config = dict(
    model='spectrogram autoencoder',
    dataset='chords played on synthesised instruments',
    train_examples=52083,
    n_mels=64,
    hop_length=160,
    input='log_mel',
    win_length=400,
    bottleneck='plain',
    downsampling_factor=8,
    encoder_arch='swin',
    encoder_norm='layernorm',
    encoder_norm_position='pre',
    encoder_activation='gelu_tanh',
    encoder_mlp_ratio=3,
    encoder_head_dim=16,
    encoder_fused_qkv=True,
    encoder_bias='all',
    encoder_qk_norm=False,
    encoder_layer_scale_init=1.0,
    encoder_parallel_block=False,
    encoder_inner_norm=False,
    encoder_patch_size=[4, 4],
    encoder_conv_stem=False,
    encoder_depths=[6, 6],
    encoder_widths=[64, 128],
    loss='l1',
    latent_channels=8,
    decoder_norm='groupnorm',
    decoder_activation='silu',
    decoder_weight_standardization=True,
    decoder_widths=[48, 96, 192, 192],
    decoder_blocks_per_level=3,
    decoder_block='basic',
    decoder_attention=False,
    decoder_upsampling='nearest_conv',
    init='trunc_normal_002',
    residual_init='none',
    optimizer='normuon',
    muon_scale='spectral',
    lr=0.025,
    momentum=0.85,
    nesterov=True,
    orthogonalizer='polar_express',
    adamw_lr_other_params=0.00078,
    grad_clip=1.0,
    steps=5400,
    batch_size=64,
    epochs=6.6,
    lr_schedule='step',
    warmup_steps=270,
    weight_decay=0.08,
    adamw_weight_decay_other_params=0,
)
Rows from block 10 of the encoder of a small spectrogram autoencoder, named by matrix and row number. Rows with one number belong to one neuron. Each number is 128 + 32 x the weight over its row's rms, rounded and kept within 0 to 255. All counts start at 0. Numbers have three digits each.
Before each neuron's rows are labels from the 100 clips, of 14976, where the neuron reaches its highest value: "responds to" is what is common among them. Only what is clearly more common there than usual is listed. The data: chords played on synthesised instruments. In brackets: how many of the 100.
# fc1: MLP up (encoder.blocks.10.mlp.fc1.weight, 384x128), inputs 0-63
# fc2: MLP down (encoder.blocks.10.mlp.fc2.weight, 128x384, transposed), outputs 0-63

responds to: marimba-like (26)
fc1.324:148051106089118169107059084092130149139098120149148143135126078112152138058115160152119121131083163195125107139086156183097199124159179092143145163093097157157159097118159168109140149116137042
fc2.324:111236131140145112125134134135150136079109199112098136097147188155124123149063101101082093131128146087108088120151105124128143182079128128136146122181138103160150111173113160131109126115106154

responds to: clipping (57); text has "clipped" (57)
fc1.345:134078160082152151184177141115099142096052123137112149100093163095119161147147096106141142165119141110191140156112137134107128126184149212144157031149189103128166090112067074146138157186122108
fc2.345:127169099153167131094076142126157098183134149072148111171170097115105090091128115164115143146115086145139114103149133135171096132143122098137127199106122155141128161171145187155113122115169155

responds to: marimba-like (25)
fc1.284:158129116114121107088107120126148134124156093083136135141125119111192140093060094167095099132068124158093099168160132119104114090178116078144146122117104118113128095140105138160151105052165140
fc2.284:130157101126121102202100085126133093111171159164089100127156200139139131148169125148102105106147123143140046107114121142140140153100121107129132137095096146151129165131126107065079148178113148

responds to: marimba-like (32); square lead (25)
fc1.116:110175132099149150187079139091144139122162098131119083141122168023161120095100084179117094083150104140039120131113142118089140145084214098138131149096164133149153104157117117118123125133110139
fc2.116:176127131119105094121109120180128138206151120154160112079115108148131125134120152135114173133127168127166152104157124133166145144181111109091109175138117129130109157118150125133147119099150102

responds to: marimba-like (32)
fc1.58:068091150160189156178100110122171104171111147116118128158081026148144150154125162112113120125167069188159154125113132156125133095133095152173098100053106163075111163176175143066076155114129175
fc2.58:122150122069097106066160141115153144117175121137133096148158193140141136105054104170113178115100133142130047131158118097122124192112123113117174155131160082129127070102062123133104087125137132

responds to: square lead (37); marimba-like (26)
fc1.48:160163089120170039124172160093143107092095100111087137143155103089157110058078151197171100120112144123082146165109157123205117147144120141161117151142128145142092096221118172095149098104135139
fc2.48:108137145093140152174101041178122170158167199183135098146126179119101105112176114151123102081100174128153100089109128114088108146095148095110112177114135122154141161062175102109157142110137111

responds to: marimba-like (27)
fc1.23:155141108047093079107154130120126135048133119078114154120195108109140124062118113105119131085115120145098108144136141136138083132142130083149160135048121108135113077206087186091176095090112093
fc2.23:161115151153150166157118081205153159159153148200084150118102124128133129148159072192123055174089144116095091127124125109150133135127125120125138118199124146163102183099123131101112119085136076

responds to: text has "noise" (33); mains hum (25)
fc1.343:124214161178131139143202188147151140096124113115153140106175173136066084143118091165149121141124122159147109144154148115129086121134116171062082161174173086164051187130130134121119136098113161
fc2.343:172110078115137124143116082085107146173125099131160116124156045113139166149179067092152114126173106082098174137114139138221135092167111137162153103123093162113139134175165117161157166161145101

responds to: clipping (29); text has "clipped" (29); organ-like (28)
fc1.165:113152148139131164156169075081121129141135117137113153132128052169087119101153146057093096120112092117148137116075189131163152172179125201116110157108158169141129106157164173109139145101096125
fc2.165:078119139120108159122119182171155150133089098118165081182087171098131109143089082152149195132085127140164117143162140109057134177115187170132147148161159075115109145163101104150123091140170125

responds to: organ-like (44)
fc1.1:177109176120128141089172128090164098093081086131144049166035124095141038157157152147104163142096164146164106148061117143121137142167137147126183170143112162133093154133153085123175166160113070
fc2.1:102172154128155161163104123135099147079121161086130197116103094160113190104064082042124122146147108090076095109105141145109132147127179164150077113153136078167161098137062142179094088149114142

responds to: marimba-like (32)
fc1.205:124072091129117218168067103120114157166076116171072122177081069068147130134160128116123090157126103184116137147125113182054172112138109154127133131085172147069126159128131163129141157101120129
fc2.205:137162088101091053122136132097143119092162088127158129083182166121124130146100104132130159126143145114119051131205141128143132166113135088139134138132109098127141078154078107109087090123132150

responds to: mains hum (64)
fc1.246:164199153166122086136179142081190134088095142113141081106130066122143080129120152198112120149114168175160146147112132147167087131116121078130143144097128137109043128158136098151097178122125096
fc2.246:083084158067171190155095097163106173099107154122120157160111131132132139113130079039150156111122134119102114110100103139112150138092169207137142123096099132167128162097069165133135129164173102

responds to: text has "noise" (40)
fc1.214:127149146085100124148143144142138113171119129116135114145150147144075099098111132207143103168114141158069088091158180094119189219068118163086150125165110151068115161075065103145123110178125087
fc2.214:099135134067153040150110127069105135110072128092117141166117085169115171086124120101134090122082121110096151121118123220117092101112126166147135158183069154131119139197137125122183159143119129

responds to: clipping (32); text has "clipped" (32)
fc1.219:116108135140138139103123101155096167118110122116158108104102145094116170099145180035104141118111108085174192122093121155104149089180168163161134152115060158077134157148183123160128128154128161
fc2.219:104177130131124117119144112113114113183145107166116149136166128165144084151121077175093150123131129147083067133148197081101122157104133135096146054141209077163105090087089128096098118123092121

responds to: organ-like (30); square lead (27)
fc1.326:152123142083108145158177128075102115132182122093109091144173092090122104160080125184082187160172134154100154104092145141108178113099095087152142154172156158127088151159149119199114103153166098
fc2.326:111182185095167133125154099178081166084135155158084125141139143087109057098119128089167154136139124064110048123145121140152164133110154129142128170165116100113149145158106125126077166145131094

responds to: mains hum (35)
fc1.61:202160082165094142170167138148141135122063191107081072105125098090184129133118105155100078182092156138148130109151081143103112112148125119097106122123133145097113154158077138169077122143109118
fc2.61:096140135073165106158113133148070156075118134168157095151154182081136152096151149111110207105165130136151069153111134126120129095145082169167182074126143123115112103094155106132115093131169121

responds to: organ-like (40)
fc1.330:168086107180158117140172139106152163111088131133115036114125115122197179105175119207166131105163099144100148162112108121181130112111122080105146090117151109111130104172139121147153197092097099
fc2.330:114162180062116132195094059107130151173146122114090133091118186121090091106148125072109120083130178139154097064104151156099135149109185160126104133091096114157116173102101082117102147140148158

responds to: clipping (34); text has "clipped" (34)
fc1.10:127155156064056132118127194111091091087091112126126087120147065149143127149143167181134117119145087153150098129147112127115110091156096087152109055134168119111123107151196163171119143145083136
fc2.10:096108149143195133149094092104063153140082117157130113126113148121083075068123107128113142117169143021104106157151145145058118134147182191144116082119159127132128120116101131137123152116124150

responds to: text has "noise" (34)
fc1.11:150114099105137138151134201137145103161130159125110138112123183122114153091086162146141187142128073100123176106207129140076163158113116128071155160161154139070083124093106133200122099184118117
fc2.11:140131170054124102200121131122087170140122234128121167129111083138114140107163114140173101094104154146113121129159129151082098085147104140128183145139058106128099181177138158141179129140085071

responds to: arpeggio (85); marimba-like (37)
fc1.322:157149122125153185167110119114139131077094121160069158111133088132151083162106108167142057139103103137090077140130097159153120119048171102155079109119143097165070201164150128099131152082087103
fc2.322:200146148057152045132088103129170091121159093089106085132137131139132112077180115109110138121159142119127172118119176127129117142142078146143110129093106163091193109107104112103195168142182118

responds to: clipping (27); text has "clipped" (27)
fc1.267:132061097152101094111123114132132100130093115126167130149091093077140133110148213104145119115082121180149146136098164122122169124163170144145139130126056168085124150142153095124147166126148083
fc2.267:088205184116163135108138092090125133147154128146059142101168162165136117135073091096059117125167156066123080143116125104148119174099122132096133105100182075156127091119081138133117131127097144

responds to: mains hum (28)
fc1.76:217125103089088131122143155146111109156092164119043067101127190087164121147120146144145145190123123112133175123152088135175102085112145104166108072159096204168107136171124144152147051134136099
fc2.76:120188101147112110197110098118104134131146145095086126100202122124138107089129126176091112115149149192119082114131118096081115145156059042144150088114168150088137109081150105106119151088113143

responds to: marimba-like (37); square lead (31)
fc1.19:191113155171186110150162140117153087052080150115125051110078090119121047080147115185066152135124138092120200187114128158097127114135122117124110175104107142098114133139170145120088181136122116
fc2.19:102095183039132183120109135139071168109129162113138176147103133174122144116097113055164122139101147146073115117126131109135145122089214165167127094160129118188101148095080138177105100114194093

responds to: text has "noise" (39)
fc1.103:167094125080136101084128121149136134101136104152110158152163225153159125089127162171146134122097097134098117118132158145119097133117140057121135101080131129127119124155077188123202110109123113
fc2.103:135143126182120059223103091109115127165182161162109147167162113127137134117158104123174054109162130145091106157150086136147160129180117110136132109150104145131141130108120083097147129096129103

responds to: clipping (28); marimba-like (28); text has "clipped" (28)
fc1.130:157107106076107155099147160109123115049136119138146078130154151123137193142160102112163098154164100095124123141117121154111152197096161154101157119130109128116147102084143148133126141171090123
fc2.130:074108174118162115135169141109125120126095133102101148077130115147085094121083100090117142169136163103152153124063156134067139115126136189117115146099154174145189163103068168094110168147137128

responds to: mains hum (34); square lead (32)
fc1.72:165138159082182126121081071142171086155090113148178151095081158126099060117132210120087124172085123129116067082111169142135105142109187143101096129092116147127124135087147073129126096163119091
fc2.72:097171091130124122164137137146074134070082177125106143177144101121118161137120124115157098124174080127077132156142105113112178144141077134155105130189112115082159096142113145139190067119112183

responds to: clarinet-like (25)
fc1.170:138144102163147117127133099162119087146108140147124153105150175101097078130181132056108139126150104034136107100145152094103105109152154180103111098174155164105185134140131029127129068146081156
fc2.170:109175123141070162131150145137072155154094135162177094149123102109136146133165167132146178148117101126112150119153123078141126104172082094147112091197156072159111069144181027182162097110113123

responds to: square lead (32)
fc1.139:111142137161155133178133168047137171129096136093192090167148082069207169123074074139159104087073121130112099140091112080103172102141173137129146129098097150091130067122084144140123124089120186
fc2.139:080125135135138104104060086139127108099170135151138086124114236118119151100167182142065160105104125056172134107138139173124138158085153163116140180109155162206136193083164074111142131159154120

responds to: arpeggio (76); marimba-like (43)
fc1.333:172151080155124136172148147121103152112046144126072072131116101086156125105126094176119121119167146108100167149098088129154087146142076047115103147106136139099127123232086150162117182127116125
fc2.333:128126187064108132170113118187104089143131111154161139103144190108119142104159108119132157116133109188086014111137163094129111102118186168099163106118113127175104140088131138095078100162152117

responds to: clarinet-like (29); square lead (27)
fc1.206:129158170092145151127138100123137125080161071157106123073052153112074082131167146087087120125138147138096086122106179154137148142106130135164122147114161098185144128147187139086145122115085071
fc2.206:198144149111107159146150147121152077156104112078165147135105066125139098136075058141125157141085074131111050119134156088125107125137150140135093142196112102163130083179065139199136098143128134

responds to: text has "noise" (42)
fc1.79:195125115108142156140142146163149158165090090129090139152145135130096146137112183198111130171114161119097079135118103063102152130176107157142167076137169151014077129147119114167137162149118079
fc2.79:118096153059114122140113080229103157147109131096103177108149157141151135123106156127117106051149106117037148108142154131123170181142123135155129091120084136116108156152197098100123138097084194

responds to: organ-like (41)
fc1.300:167139156097192166131085170103139103133171078157164148167099067092116115086111108144146065148089155099057086152137129135139134192132135159107048153158147100189120166134166123098110166131119103
fc2.300:145158149077141092143136097078168115113156110082124138119147146148074086081131118135105155121104161110126155130137193184116144093076136112215120173117100102083140137169149141131121141112172121

responds to: organ-like (46); square lead (37)
fc1.336:205116131131143150134142172174175086146124112152136063091111050119113126099125103141145162108092081047091173113154164133129161141080140169124083145157175131162175132086175186071137148187135161
fc2.336:108135137108100122171029121154068143102139124145117091114126113150135045142122113123106098152120201142101147148154065163165123129083118115161143186100090147132132137163180140132137123073125105